Weights of a small image VQ-VAE.
Model: 48-pixel images, encoder arch vit, encoder norm layernorm, encoder activation swiglu, encoder width 128, decoder activation relu, decoder widths [64, 64, 128, 256].
Data: trained on larger renderings of crowded toy scenes, 22605 training examples, 11.0 epochs.
Rows from block 8 of the decoder, named by matrix and row number. Rows with one number belong to one channel. Each number is 128 + 32 x the weight over the matrix's rms, rounded and kept within 0 to 255. All counts start at 0. Numbers have three digits each.
# convs0: first 3x3 conv (decoder.decb.2.0.convs.0.weight, 64x64x3x3), inputs 22-43, a 3x3 kernel for each
# convs1: second 3x3 conv (decoder.decb.2.0.convs.1.weight, 64x64x3x3, transposed), outputs 22-43, a 3x3 kernel for each
convs0.34:091132128097147146078131134108088099115080085100081084125139125130139121127120123077071103095097114087069092192165201180161200164144191138160142128116125135130138123114085137127092124106098085130128096140139117139131171151160142127140113110114065092076103125107101118114069099072128131103141157142091122112100136116112132136139151159171168165137137143152157138171167149164167145070105103085106104093092094063050047100098095118094105104134143116140152127132153169158159148162151124134143138098105155118140156142138129120133130134122134123116162159152148137127124118120125143129153157136140147146
convs1.34:136146140123123137127127148115111135118106132149133143135114107128122111146153139103100094113116109102104088137140132121120110112111110154128146159131147138130140105104150089093139089100142138125126131126140137130137142133133156147130153164148112125120120138126134153145142118108124104091144120114106104140094102153091109159089109110085106105074089090116087101123081094154099113145136136152147162161157176122113117121112108145128119101098118107120128112123144135126134117109112095083088097110125078079099089072088127122108125113103139129115112095041143124070149137098103082077088067063096071075
convs0.35:111138139123138150127143142126130125144140125098111102107105098130113108138127146121109139114103116083059076103104104101109103086102081144132158115121132110113135127105098121090103125099119116155144083116105083112120131131135150152153159148155110109089134129139169180143105114102165146145141128121082084073120105080132101093130139167147140176133138158151141131164144146181159165143147126145161153145163135103115121115133133129143164198172137173163153161170171138143141156169165148151136137122134157164155158149155151150135180181153176190151149136134129090117125110119180192189186190170184195179
convs1.35:107100123134101125145102119107112122107109130101112127128123113122119111152173131175169167140135143110112124137143142133137131133131131131131114139141126124124114117115146096094131107111143162164164142145146132141146104087088123098102156123119091103111090104116101113135132143119144142105157163133124115108112114126122135156120126107122125106126119103127118117112108116114108112108102094113106107106104110121115128112100118132116127085070050093073044104096060146136142111098098098076085080092091082088083073077075124078101109056073129087098147139122154146123130128113103097109101098106098094104
convs0.36:125111126143123147184173187069055061096092090118093088123085104124070089157113133091060067161132114163163142140083084181109111195148158204193224132149154158182207097116147106135153092111121178209237087106123073110125111147150143160185141161173149124114145133111171164168111129130080104109072076095129116117110088121133100128130134180120153182144146198186181183153141145126114112096071070100073080076064061079116138051075107039072110078100112102132135074104110060050108027004053022016030097118134118125135121123120111123144128131132096105118134095059130088062132098085179168172147145166133123151
convs1.36:098108103108114099103118111173161177148147165153156174160159148177164142135122100097095087143131133096090089137116098122104071122097060088091096114112118080087082087139151112151149119148148095090078128119099097087069072095115053069099061065088078103096089100106123139146139161160164170156156182172158178151135163135107128113133131138110101100109085087146136138153148151114096093181159152194172164204169168148154166121120135096085108119119135125130138107118121166188211195220229239255255108107098147150144191211202128151136125154126108128110113108115102109113115132133113128142130146148141149142
convs0.37:132143130125136123096123102080086082101103079085103097166161146175161163150160141164120091178144114166148133152121104153135125129104112142155161145136157142142160091105111071086088075095110200160185185155179224197209136147136177168162174160178153136118137107113127085083082082115114090118137137140133110067124107066127092060102107103116100121110100108103096100119107099144115113145191178168196201166213195092110130110106124120124144127144137117129119121125120099105113091099093087084081107115134126129134135136138125134136133144122115122120177177175151163164136155158108103124123113139144151142
convs1.37:121133173094109160107113149146147139140149141109117130171132132110073072100063068156154142151140133120099082140134151129123140124120127102101083120119101093098096164177169186198169160179155102124157078097128084111130118104126120086110152129136116111084146125076160148103138129121119122128108102116174175132162179153159151136133127125127124114144134137160141113142121102119102081058114108040082082052089078118099091100085073118106100131121128121108121107103110210190192148137140140140155146113090148129096172151117109095062129105070139134109165133131181139123179154149141125117136132132122120135
convs0.38:128118125128122127152151138145127160115100132126072121184194196105123126108103102165132142096081124085050107075090090032067093055059088143124137108095104168130147118117141118105111140119134124123165057078147067062147132137131133149134123141127175146132145112096164123109113047058121085094131102111109078045152127079191145114171168156118122128128132129139112137129123124102101131154135129121103118135125110103129118088149130100126126255172144255159143255185154152147135129116112145118109127123131157170171148169158086100078073110115114127155090082072136099088153129103133105103134100088121095084
convs1.38:120183123128196140136200149133143139150150153190197194120141126116144137060076073129125125120129134111121128145127125139122111154131113102113095103113096114115106146141153158157166129126144106138172101132176071076136187202172192197181168169159143157158139153154132130142129129104169178145133152132186154120204157115206165128121122126121107110150140141153171124154165135133126110140132135154138133159141141137109130118084105122089111090082025096077015080068009121112134144130131177153163121109143101096131115120154141152178151142159184167184130112107129106099131110117124116095146129106164151109
convs0.39:089095112133122143145144134102104093150164143204228191108120093111120124143177186086108079145172122202210174133104109161132121240232209145088129113079103207155185104117134147152167094124114115087146099093121117117156156130139131133111117104113107102124143141158145149157087095108088126106010104069185171208122111168100127174092092154162170207149193207168169169159139135136129116110108157199213221143172186106124153149179175116147176154120161141106134109105135108093097156121140156149157126111097158124111135116107126152145093124130086119122095130107066138117096170169089049039117087075141123112
convs1.39:113154128109141104137121093143129102112107066133110092033058090143170181167188183077087090164181188144134145085108089091107091133133118093083085134129139113127134192172169127130095145125105040097086114173137056121095136128135102120137100113112140124099150110102130114126187182211177116113162152155105157130085140136044097099140143139157156152149153147136137118124151115131119073132127116013018040044043075169187190122134138071092085166108155145075112145064099056060083124129155175179207123117117089109110092123117142110143216162182154117129139129159113109137091086133128114111128114117175158168
convs0.40:127107118130127140153096130074091105098121134094118148113103127070115142082113125055118126084165203159222227068127074115165129155153115150143094102154123103126079181123102182113108189150141132085139119144187129127176092119140089106119091100104091102122087114122117128122064034024156098098150109093118119000131131005169172054032071083067116128081110109155104097103098081139122133100073092127085108115075094093081096104108127059062035144132190151141213132140195145116147103111148099115116130165174085133126109156146172159146141115112124090099157146083134137085148138096069106140107140160116154162
convs1.40:126206108102222115109181152170169159127151131114148132120138171154172199124163171088129051141182104111134074168112113197137130199155133131203141127207146081175125101152103100160062124184122165172167137134146161123159170167189147173181133136143121137199124146205140140222170205144178203124209231156255127164255162173220142166184178177187165155163163161148142151201208208171171130181179128197204180151163150173173176160148137158159141078119100051097086083104090094114098145149124151165117090146192087153225073144213128109154151097126105056103116107133107083122114092141114080117126103148109122161
convs0.41:176214163156187144156176131096137161098125131061084127077097137116093136123112124126143127151160129115158134126126119124159150132175182199143144176153162146114157124107091119102080126100100048086236048119255041049172138135120133134143137155145048086113068108143057091140158131129105121138104107125092079173067105190082118183122163239071156236042131179116130132116153140089107114138147161107149144080118126155171166139176170138144157126074076147113094155116122147174149116152143153162142140115059144099065155106045148115115157129136176132158107106095159134092125105078022130182025141196025133172
convs1.41:111115077112103067133120087158159171159161168153153158110132135124157155117128153132088058169125090136088072137135135117111113117111113082114090103135087092125074127085167122119174130105172079167188111231224046169171070087101067084104093117137150202205128171197119148169143137123129127138079081095074168117088192155092156146088124109108131118074080081081139136097143156065112145147147147144154160108126127106149128105135118097128110103091092115102105132116119088082065108101101110118110173180135200216166168163120116128043168193133132153114153127184191156217169138191096149190088133178133171218
convs0.42:093150161073164141085151143151110074129082047128121102138142126114114095161141124224161129200149113113101089204153172125078115059033082149171177139145191162164191107138135124147146112099105151105082155126109224198163143145118124117117114099120121132142116135140132153151099135127118152165139152151092150148086130176076116161132115093170114127160120101113122099116133106117116091174148129130098074125114126085082125082077126132131157116175149137213178144207167119136124139129128180169152090087143104108153073061108158121117133112110130106122207202153187172127123124106157144126140133118176156112
convs1.42:128084156113079147118084160112091086149121100148126111185130116157096104111055069162157125112127103098111103192165124198157118148121088033094094044106117054115118124100139127111121139120123133136128099109105122143129145113126108080098111080088111127075141161085144141063123136081116141112107130091109117110092116095105126131134149148127147159144156162159175148162181171125135109185193144143142090113105077207153165167117143151114142112102119111086096124104079126127119117118104168167164116121094137138094142154115111147102127153096141151100055093121094128125124153113167141136184153142162134120
convs0.43:125093097118070074118086083112149142116141152128167147123173148104144120082105089106163162093123134052087094124113128103072117095062121100143096115183108146167093151161137155150110142159117132107119137104088149105106077099107071098102084089109081140095100144103079139093168206123168207115157190111129131034137132037114117042132171112162196123151178129088074079104089075114114109137183127112154110117175126069081090121125122139136132100218117073179058065167052098145094146170120127166114085068146083082167086098164121117115149128134153141140135148145134105121161129149130117111145145130134122122
convs1.43:154136132183154155171165164086098095101114117127118117154120133111097112117090134134169125125182123109163128138116153156127163161129146113255110129255130142255120130147145129158138136180153114125110126164139087129131193193171187182164160168164141167190152180200104149145096148073074125054075104059164159129164158131164153135075156082076171086097188081162163148143152134144159145181113170170089150141052111139224134135218143128207138133255110120255118103255125118124124118120133097114111128139166103124185097118182069077087085082120106087127093098096099092107094069092144099143138093131131097136
convs0.44:110143156118140169153157196063103091069108106108141112143124135114102103137117128103106134121133170111156180132120153128141151196222228125146169151158214132175206127118096171141109151133111109117109128147128082091046103139141108126147117149189078070067088083069058087093255199192229148146253129118147177174111137143106119112180164128122126105092096073088063048123083075121083064158164178110120105131126119172167152151150140146136117159131135113115116104080091147102094141126111128117122107110110118121143138147158127103094153132114139112109160141112188134120129083082211201188188163184170155171
convs1.44:079087153089092148084095119123134149178168178162160167096088136174159188133127156121134154121138158127126139135128126100090094096086094084108079058085052074107087119126140083097111130127112157122167179151177126105139108119109123143131134157148131141143149152139134137126197144109144089042101055023126163150113123133110118128146159163113112116062058064142143164170149162172164165125174142109138114105120106112120096139139116098094074115116109150153129125146120130119102165153119161168135128082064151104080154115089137133100147135103114113066182155128187149131164153147111104089084079075116123112
convs0.45:130117111103098102100090086153139147109095103123099111161158156159170143190166158184168167151144149165148141118119120139129136113107092107126098101106092106115091131139132135159137146164168095161154107154151111152146161141129127110101120102088148139156147132148162151144104117132103124126116120140110139125122155149113170146151172172135159151144149135148130106143137124146148134102112111107101106114107123131130123136128124141122129176176191180169187186162185120132132148132126132115122135120095119095083132094089120130130141125139131124130118095113137117116153130124085092084083078081078085073
convs1.45:099121170118138189126144182098081084085078089109104116126113111113104096126126119086111121064097095047078080108109114109101107114104114140137129127121121133120121071061117043038101070069120123126126121130132115132141139131126159151138145141125106117102135140123127126105125106111127115118118113132108094103086091112108120148093097102090083097091076092112086089090078099097079101142159159141158155123139136104119115121130127113125114060051046064056038066066054171145138107091095061056071152131119181164144170155141143140141141122129143133141135133117148151131133142138134132135136136138134131137
convs0.46:159152116158144103123114099133128116115128132141146132167176159129163146134112115125138129119143124126123102186185190134124115153138126117143139155176157118133120112133139136147163136140155129107146118122131074087114181188183159177181159185174139117137146132132117101109098114113085083097138119110140129142155156146134152108140173175129144153126151140114117123094117129116134123167165149133139109149149139143133165110094111137119138118133130118128127120121108136129144149146159153144149133106095136103106124118114126126131128115125138125120107138108158202176103147134167177180163155166169148154
convs1.46:134116119109105139089112150107103082129112106141120116196177164160145165108082124161177173158193167145190174074096088078091083070088072155176153139175136132165133099131137119113127116112115084137132102158137098147113068058062079060055068063055072069099088103114113115107160132119167160146163139110148133082128114046136133080074106082098136104098132101166171134144175149127154123099134137128157143113127129116138134130155158119150139100110106104121126092084092119117115147162153142170160162119126174118119166123127133164141122143142120136135154148171197186183207183162106105104091093107094091114
convs0.47:165118150128101133108086130060129108081122122077120134083116141084118136082123151076115120067108135051100139117112154072105154048077144103152191084139168055109132084097083084099066080099083192131116140139122138144155115147129133151158143161174123141149124135153116130127062114161043109111039101113199153186143125156175139155130128110110125116126131132107135143116142133109109122125176181115176158139175143119129163131140168113134162072046052131094087152117117104099122084106117098127155169190173162176181142160167125162129120129123130146142156171175174214240156215240105093083126115123138143139
convs1.47:066140173058152187062125167140157125136166144108128128167175177123144144117137134124141146112132124094116095147149135126132126111117120112181151104173129095177122137181123155211140138222153089092107103093111125100110072062100093065099120095113100112103105104095110118110122146180078129173046107156114172095109146072097136089130144122126137110131140107080126103117140117127132132110112095115131109099110102097114112092104095094113094147169132141188146163198167119126143121127141123149156104093126123083112147127136171125122156099111160110119069066079096078085092093096139144144138144150115131152
convs0.48:138159169126155187120122148150154163132120134135144161154158140164146152101113122120122141063082092106108132167151135131137151138123119195172184181146180126071075126093082140111101167152128134113109113091104103090124153179185119135135127116122137129116109106100126123125109076098160109145170118148091077083120105103127131105175183167094091095110123113136127134154156153141138133094105092105121105134139131116105079105100078103108088080048065161111135178139147130125123115146129170200150146151143109118098126123101118126104120137106164167146185153157209202188173168156135132117158150145149152124
convs1.48:083118155075098131093111146132136134141129131171154143105126115100119116087093101109131140110130134136148151148130142150131125143125118160165132104106089092099086146137138154156147180180180161142153136123136131111125113112103131128122122124126120119104120118106114109109121130100151154127191192161110136120144159117151154134098115115129135128101101098102102114115104097132121109125127128148144159144152158170174167182177156176182162157141096169170125167170124071074048113105080149147114132126139146132140150132134128118099103080055167154140151132080128098067116098083139141145114116130149159173
convs0.49:107119139105114127070040099132128124138119130130124123178198158153190165081111100091075100091078098133144131165136151153143154157147168155135113130119135134132128130146184106149188115149186105109098094094121129123160108127123138159134148155162095099079115111102141106088112118139121124136084096096131157146123147120135147110174162153161186166151169175132114124137138106132124124111103135142131147133108115180182164161170164144145145111118128146126129110098091099091080095092106101101105096094105112105110140136138119126139112113131124124122063048057081076090089107122141159146150157147152174159
convs1.49:134128113116121119133141144110109114111103112116104120107095108095092103114124124102096111122127138151157160104111110107107100119128123117142132135159144145170131083072131094089128083090119100160140082135127085132116139125111163157139168165156105101121122124132140145149109112121113119114131125103126143144100126137126138151134157143144157152149157149088102099084100100086104117121117115160158148122123115108113097138142119136145122127131123141149145115122130152150143137125134149136140110102107129109117122112109114142145118130147108119129079098118096102119115121129099098105111113125120126136